From a checkpoint of a small contrastive audio-text model: encoder arch ecapa_tdnn, 2600 steps.
Rows from block 11 of the audio encoder of a small contrastive audio-text model, named by matrix and row number. Each number is 128 + 24 x the weight over its row's rms, rounded and kept within 0 to 255. All counts start at 0. Numbers have three digits each. After the name is the row's rms in percent of the matrix's.
After each channel's rows are labels from the 100 clips, of 14976, where the channel reaches its highest value: "top examples" is what is common among them. Only what is clearly more common there than usual is listed. The data: melodies that start on their tonic, played by one synthesised instrument.
# c30: last pointwise conv (encoder.blocks.11.c3.0.weight, 192x192x1), inputs 0-191

c30.115 082:093128095128128128128128110088142128078128128183128091097176097128155106092082202128128152095162098114170100166077128128104111162101128128097128128128128128128128128088128102149128163095128128128094173128098144170128106100128128128100128128151156128128128170128128128128128176104128128159128128128128169145128128128168128128128128091128168096085100128128181150162168159128117109103128103106168096159128100099128128100128105128128128169087128128128101112128090091128128114128128156179101128162096128128128128105128128107128165184128094128128128128128128101128128107128151079145
top examples: the note A; pace: fast

c30.73 116:106128128128151128128165096128085104128158150155128128128128151128111068172092089108085128128128157161139161128109128111078175149128128128149108128088101158169128128101164128101128128128128128128128170150104162128095128105128128128091085202128164128177149109159128128128128180157128128128079128128147098099153128128165128128128128128128158096128128164128148164146068128128108159128128162090128128108158099150153128128158128128128084128103105092141128128148083114152128128128128128128084128128128154128128128080099128128154128158095128175128155128163128093128160167114110089152
top examples: the note G#; the note C#

c30.11 079:160128146128168081128174128128163112155128090128128128128153152128128171109162128080128169128128128160128162128128128128128128099077094153162128159156177128128128128203128098128152184128128128100156128128098128128128128128108128082103128167128128128088152128128090128155128128155158097128096128128128128128155128145164128097162128128128128161128128128148128128090128174128128164128156128087128107187172148128160128128171128153150128161128098155096087128128166128128128128153074106171096128128151128096128128088156100128128082149128087128153161128128128128128151164128128108074
top examples: the note F#; tonic: B

c30.65 112:084178128158102146157085101128128128109128128128146128128101092128128128162128128128107128153164145146157153159147128128199187128087128128073155154128100102128128162128191113097092128128128166100179128098128128128128128128153168128148178128079101152101128146128128128150128128083128149128085128148104155128128128128172128128128165162128128163180128128169128100099128128160160176128128128128175128128100107110128106128087128162128128128078112128154128128128128102095128128103151110128128108095128153163102128164128103102128128128128158128128128171084128089149128128128090151105
top examples: the note G; the note F

c30.102 103:128162128104162128128128103184128128149169128128102128128184090174103105128162128172128086092102128128128146128168164157075128128128128165128128094128128093101141128177163128180081128128128128148128156163128128143107168091064128128112076128090101152128128101128128128108128128128128092155128128128103128187128128164128101128128128094168128128128072165128109105128103182128128128128128128128128128109112102128128128153153128128144128152128112128128128161098128128116128128157128178128156128128128099128128128098154156102128100128095128101128128104190128163101167128175169169128
top examples: the note F#

c30.39 103:146098128128146128128108128110170128096128173163128128078154128165128128128092128079098102128152174128128173128128187105128128128189154200179128082128128128128128098128176151115092114164128094128128128128128074128128144094128128097104106128112128147148150128128128128154128173103128128128128102128093142087150149128128171128140128095102128128128156128159155128128153147128128098190149096091092128128098128096128128105128153128147128128090128128098128149128128149100146128128150177177128092128153128128082100128128077128128148128128128084128128099128102128128128128128083188128
top examples: the note B; the note D; the note E

c30.106 136:144094142173128100128170128128128096128083157156143128100149145086104101157099173095128128092103176164128128128171128111147185144165128153102193128128149128128152158128172103128108118128128100128082146128128117128128128128156168128116107145115144156128128128162178128177128128096128168155128167128128128106170128111113076097156128115165086146091154097109155147128106148096095104128152109105128092128128128107112128172141128108128144128169128128145087159128118128128164128162128105128108140128158153111113150128128128092128159128166128082128159143105111141128085141160157128128
top examples: the note G#; the note C#

c30.159 071:128099085106128109178105128088113158128075128171104128128096160128109128175128128128128158128074159148128181128128128128094128191080128128128089128128128151128150128128093077128128097128128089128152154102128128128128106128097128178128092128128128128128139128128156091128128099092128097152063128128128128128086128182077090164128106094128095091165128128128104128128089128128145128128089128128182146159109128128169128128152128128128128128128128128173128128128128128128163128128196128128180128128128161128164156128150170169161128128128128128128077128082128128128128128128128128128
top examples: the note D#

c30.47 094:128128128174128128160155128128128079148162160097103096128091150168157128073128173162068150128128104128162128165180128102168167128128088109108128128128094086147179128158158128181144128128153158128128107128153092128128128128161158128116166088156154093101128151128156128128150128128114162097144128128128094128128128128128096128128128128080128149174128095186091128128141128169099153103110128094163128152128128128128156128099148083128189156128143115128101128128176128147146128128128128128128128128143161081128160103080128128128109094169128128128128165111128128128128128128128128128
top examples: the note G

c30.85 085:156128128128091128128096128128092102128128128089128128149082190167150154096171128099150128128158116156128128078128164128128128128128128128128171085175128154128128128128113088183102175095088111128128128128081128105186128128128128169092158128157168096163128128128110128128128128128128113128128157128089107128128096108128098128170128128128076128128089128128096128128128128102146128085128097167161128182128172128128128151128099167128156095169090128128154128103128107128128128128106128158128172164091128128128087085128128168161128148082128106128157102158128143128151128128105154128
top examples: the note A; the note E

c30.97 094:128128128093128073098085128107161161128128128098128128128140164147100128128128085148157128080128128091108109128105154128128107071128156128128128128128128101145128170128090128102128097128128128128088128088128128128128186128128128078128128103128162128128128102128100128107109056128128128128083128159128100151099128178102086090128128128182128154172128159128128128168088092128128154141128128100128128128093128128128151128085106128128128093155083128128128128155157128128162160094128128095157128128105074088089128128178081086128157128128128128175128099153128128128164128159128128092
top examples: the note F#

c30.149 099:128171128097128078128083128128128128151148128176103128128128128128128128153146152128161128086128160128101148128090169128128084172085096166146105159143128128153128175128099128092170157147094159098128128128155128080160105162153128164154093128161099144128128128188073128128128082092156101128128108102179102097101128166128106091128128108150128151094162128128128128128128128150110128144098100153128128128128156128128186170082174128153128108161128150128103165128109103089165128128128128094128128128128103128102128128094160128128094128088128128128092144128128128128128128128128166128
top examples: bass guitar-like

c30.101 119:171090103128095153078120128128128084128128128107128099128166156151128153128128128128175128114128128128128199139183128181107150150148128099128103155106128097128104128128085095162090116128128128156182128088110128108128159128186174175117148102103109128128106092077174128174150128128111128160128128155128128163128148167128092185128128128128156128128113128097128128128112128128101094153101128128065157156128108128128158128111090128128128101128128128088128128154107144128148178128158128087097151095141128155128128128150128180141128105096128128128106128113154106096128128128101128128
top examples: the note A; the note D; bass guitar-like

c30.75 070:128128128115128128128114163090088161178113128098128146164095128143112128128155128128162128128094155090074128128128128128110100128128128128074166128108108106128088128128128128128102157128079128128128128173128191128128128128165128128128128128087128088128128189128128173128128128128100128159157089128174162128128155073128170090128166128128128112128128094098150128159161128128100090128157158182128128128153128128128128171172128128128128128168106187128128128176128128072128082171104128158128164160128143128128107158150128128128146128160156128128128165128128177128128170128157128128
top examples: the note A

c30.125 108:085117157128103128162171128128099139128104128111128128128128104128128128128128145180071103151081152128128101166149102128128128163128097128128128128128151151128128154148128128169128128128128101091099128128128078128152128173106113128177128100092160128171128128128157151115166099103128128152101101128101158128128151158107106098103175168105148128145166169128128128128103128098128101107096128128128128084128128157097128164104093128128087083128110104104094073128128087167103128102092181168128161147128152128128083155095170153155177128128128128128128166128128160128149128142128151158
top examples: the note G#; the note F#

c30.45 123:128128128128144128104128128173151146145128128128128128128128086128128096128128128169093087114095174109141167166128128167082128150128176150128128148143103128081162128128128128110128146128114128157178128079128128145092167128155092103128144160128153149128162149158146128090150128098128128163100090158128117128128128128143164128128128104091161101149128150172166128128128142154167080157128139128107151128148168096128105128152099142128128128128106143128101105104084086093128172111107092093088076128151075150114147128128166094154128128153163128128128091106163159128095128112100084115
top examples: pace: fast; bass guitar-like

c30.169 111:091128096128169128128153164128128099128128128128128128128128155128105128084103128164084157128165128159128128093128128128128128092162108153128095156156128190170107098128128155128169128113159128097096100102107158164164153139128086156155173128107147113182170128128161128180110102128128103128128166128128128084128091168128104128128128128128152167090163128150167112128084112096128128128093128128159093098128145128160128108128128128128128151173175128128082128128128108128158128128128156128128128163137146112171128163128128128128165149128079148128085089128128095128087151107128170099
top examples: the note G#; the note C

c30.120 078:149128128128128128128128092168156098097088095148128128162128128091166128102159128128128128161128177093102186160128170164165128112128176085099086128128128128150128171128093128128128083128128100128128128128116128090089128128128174128190092128128128128150128128108128128100099128128128087159150128128128164128159108100179128128128128128158159167096092128104164128128142153128128128084085128128172165128154128168128128128128088158160128128168128143128142151151128104128101144128128162128082128128087165128098081101101128128128128153128128104154128128169128089171128108086128128149
top examples: bass guitar-like; tonic: G#

c30.67 102:155128128128128128096128177128128158128128128128106171128093128148100128128128164155128161128087080094128128128128128128186172128147160166100128111128128128161151097128128128101128128128128162109163100128109164153092166128189112095128128091111128089157128128164154164098128105106128128128096128166128102128106166128162128128128111170128128163167166093097088128128092128128128128175088184150128083128077128128078128157109150128151128128128082169165128128128128113082154128099174128154128107087128128160128103094100128128089128103128128128128085128100128108128128128128128128113
top examples: the note G; the note D#

c30.142 108:097171155082148106094128128098128158160151093128128166106152128101204160110154128153098163162088152156128163105155128165199128146128101155128128114157160128142128146128128128094085160102077080128109094128128160128164128097128091128063146128089146104128178100128128128128128151107128128151095170128128128104114128128099128128106128128108128107128128128128128092128128104143128128128128128128143128176128128128128154128128128128128128100108128100165100128104100075128128107107128109128176128110102128128128128128149095153128103161185164170128101128152160128128100128086128128111
top examples: the note G; the note D#

c30.2 088:128153128079128171150087128093128128159150092128128111160104100128092128128096128128155104149128128128145160128128128128128128128150128128128128128128107128128128128128128105098128093085128128163128128090144128128144128128155128174128128108128128128128128103152128140153128128145128178128092186128128128168147106180128098157128087128128128186128128110084156128128128113128128128104128128146105128128199128128100157174078128104079128128158088128164110128155165154128128128166128160098096159102128128128161128078144128216158189174128128128083128086084101128128128128149167128128
top examples: the note A; tonic: A

c30.52 115:161088142128128171155087153128128128182128128111128128128128128106157128128128080098128128128128107114128098166096128128128128128128128151128108128106098152148162128148082103128084085167097179128128128162148164128150138128128128147128171150128128128128168128147163100128128128128097128082156175160153112095100089146109145104094128128173128128159178128116128101106128097128077128091128161128090128128114128128159128128160128091128181128128128098159104128128108155082128083128109128128128128150107086100173128167128128128156128128080162128171128087098128153166179128128161106128
top examples: the note D#; tonic: A#

c30.3 119:103165092096111128128128128158128166128128128128128102128086145162128155128128088128108128128102096128128128128128128104148128128147128128141128128168128089154145167128111128128107174128128128108128104162101128184159098156128105098128144159157128107128155106153128128111106128128162128128157112094168128115085192128155128128152156104147128161128128093107163128108128128165128092128128128109128128128161078104083128103168128089166152171128164128093128162128128128099128172128128128128100088128128095164128169097128156111128128192151174128128092128075172128171128103147128155184
top examples: the note A; the note E

c30.88 121:128164101128163172128180162104128128128128128093103128108090069128128168128101088087128128149128166155113128109128128128128128151089168086128128145128128108152109114143128152128150095093128098128128128128128128163170090154128128128103128178158128171128094128128128128128141128188089164092128160128128128104128128105090158094110090111128128128128088104108128128106128128098103086093128176128103128128160108128128108128146105150128128128128128150169151084153154103091128112128128182157103128100128089143109128095128128147128171171099154142128101128153149128102098099097179155095
top examples: the note A; the note C; tonic: C

c30.62 080:128128160128092180169156128098158128128097128128152159128128128128128091128169095177128128167128165128128128128147159128157128128150128128106128128128105172088111128090162128128128128128095197128128128128100128128128174128079128128175128128128095157086128128128171128128128128128172128167128203086128128099106103148158128128128128154128156128128128101128128178128096128096128085078128128106160128128182093091128128128128128128128151128167128128099095128128106128128128128128147091128157154128128172113128128128128213128128128128167128080128157128082109128128128128193128128128
top examples: bass guitar-like; piano-like

c30.0 076:162128078160087128101128128128128103139128103101104128176128128087179128168082128128128128155106128181128086089153145153159167111128103098128089100105128156108180128128128128128128095154084141096128128150128128128153167079128128162128099083145101128114145161159097128128128084128159128128128128128092181110128153087154171128128128128128103168098128098128128128156128128128173128158106128089128128128128128162096128128128176128085163145181128128180152128128167128095128128083128128128128114128128128170128128128128128189128101097101128128157128128107128164128128128128156128128
top examples: the note G; the note A; tonic: A

c30.143 094:128128097172148157128164110128128128094128128128128128128128128128128128159128128128128128106074128112165128097128128149164096128110128157165128106128101166128128128083128073128094074150128105092152128128147158128148166068182156101128128128128128100146128128128165151128169148128159128095103128128152128149095128092128128128128105128096089105128128106173105128128128128128150142128073098128128128086152128163128141103188128162114116167114128128177128128153100128099153158100128096128102128128099128178100128128146167183128159173128144162100150128128189128190128128162128128128
top examples: pace: fast; the note F; the note G

c30.28 082:128101176128079150089128128102128128128076128128128099065128144128154157128153170097107158128128128128102128082128084128128105128128128128098128128128128128170128128128128128089128128091108128128156128106162157128128128128128128128090101128128153091128153128128181166128128128168128148128168128208152098128128128154170128180088169128128128128128091071160158128128169128128128128151097128128128128128103128128144128106128089128099128150128089094128098156128102158128100128098173073160128128173093128128128128083156128128128128128189128174128128128095128128151128098171128128095
top examples: the note F#; the note D#

c30.66 113:163099128098128110096128128128128128128128099128128128128104086128128155150128147128128173144128128128081149128128207098128181156128170168128158169128169159128128111128163128080128098148128154128080169158128080150128173128177128155100145095128128085170128128165128098128101108158128107153128092128128128168128165128128093095128154156092128097150171128128150128101128154101140128128128171155128106100167107092128150083128128128128128128128146088180128128092161128128128128128165128193128168128144128162128148128128157128128128128128128150152100139128103128151128128128128148179
top examples: the note G; pace: fast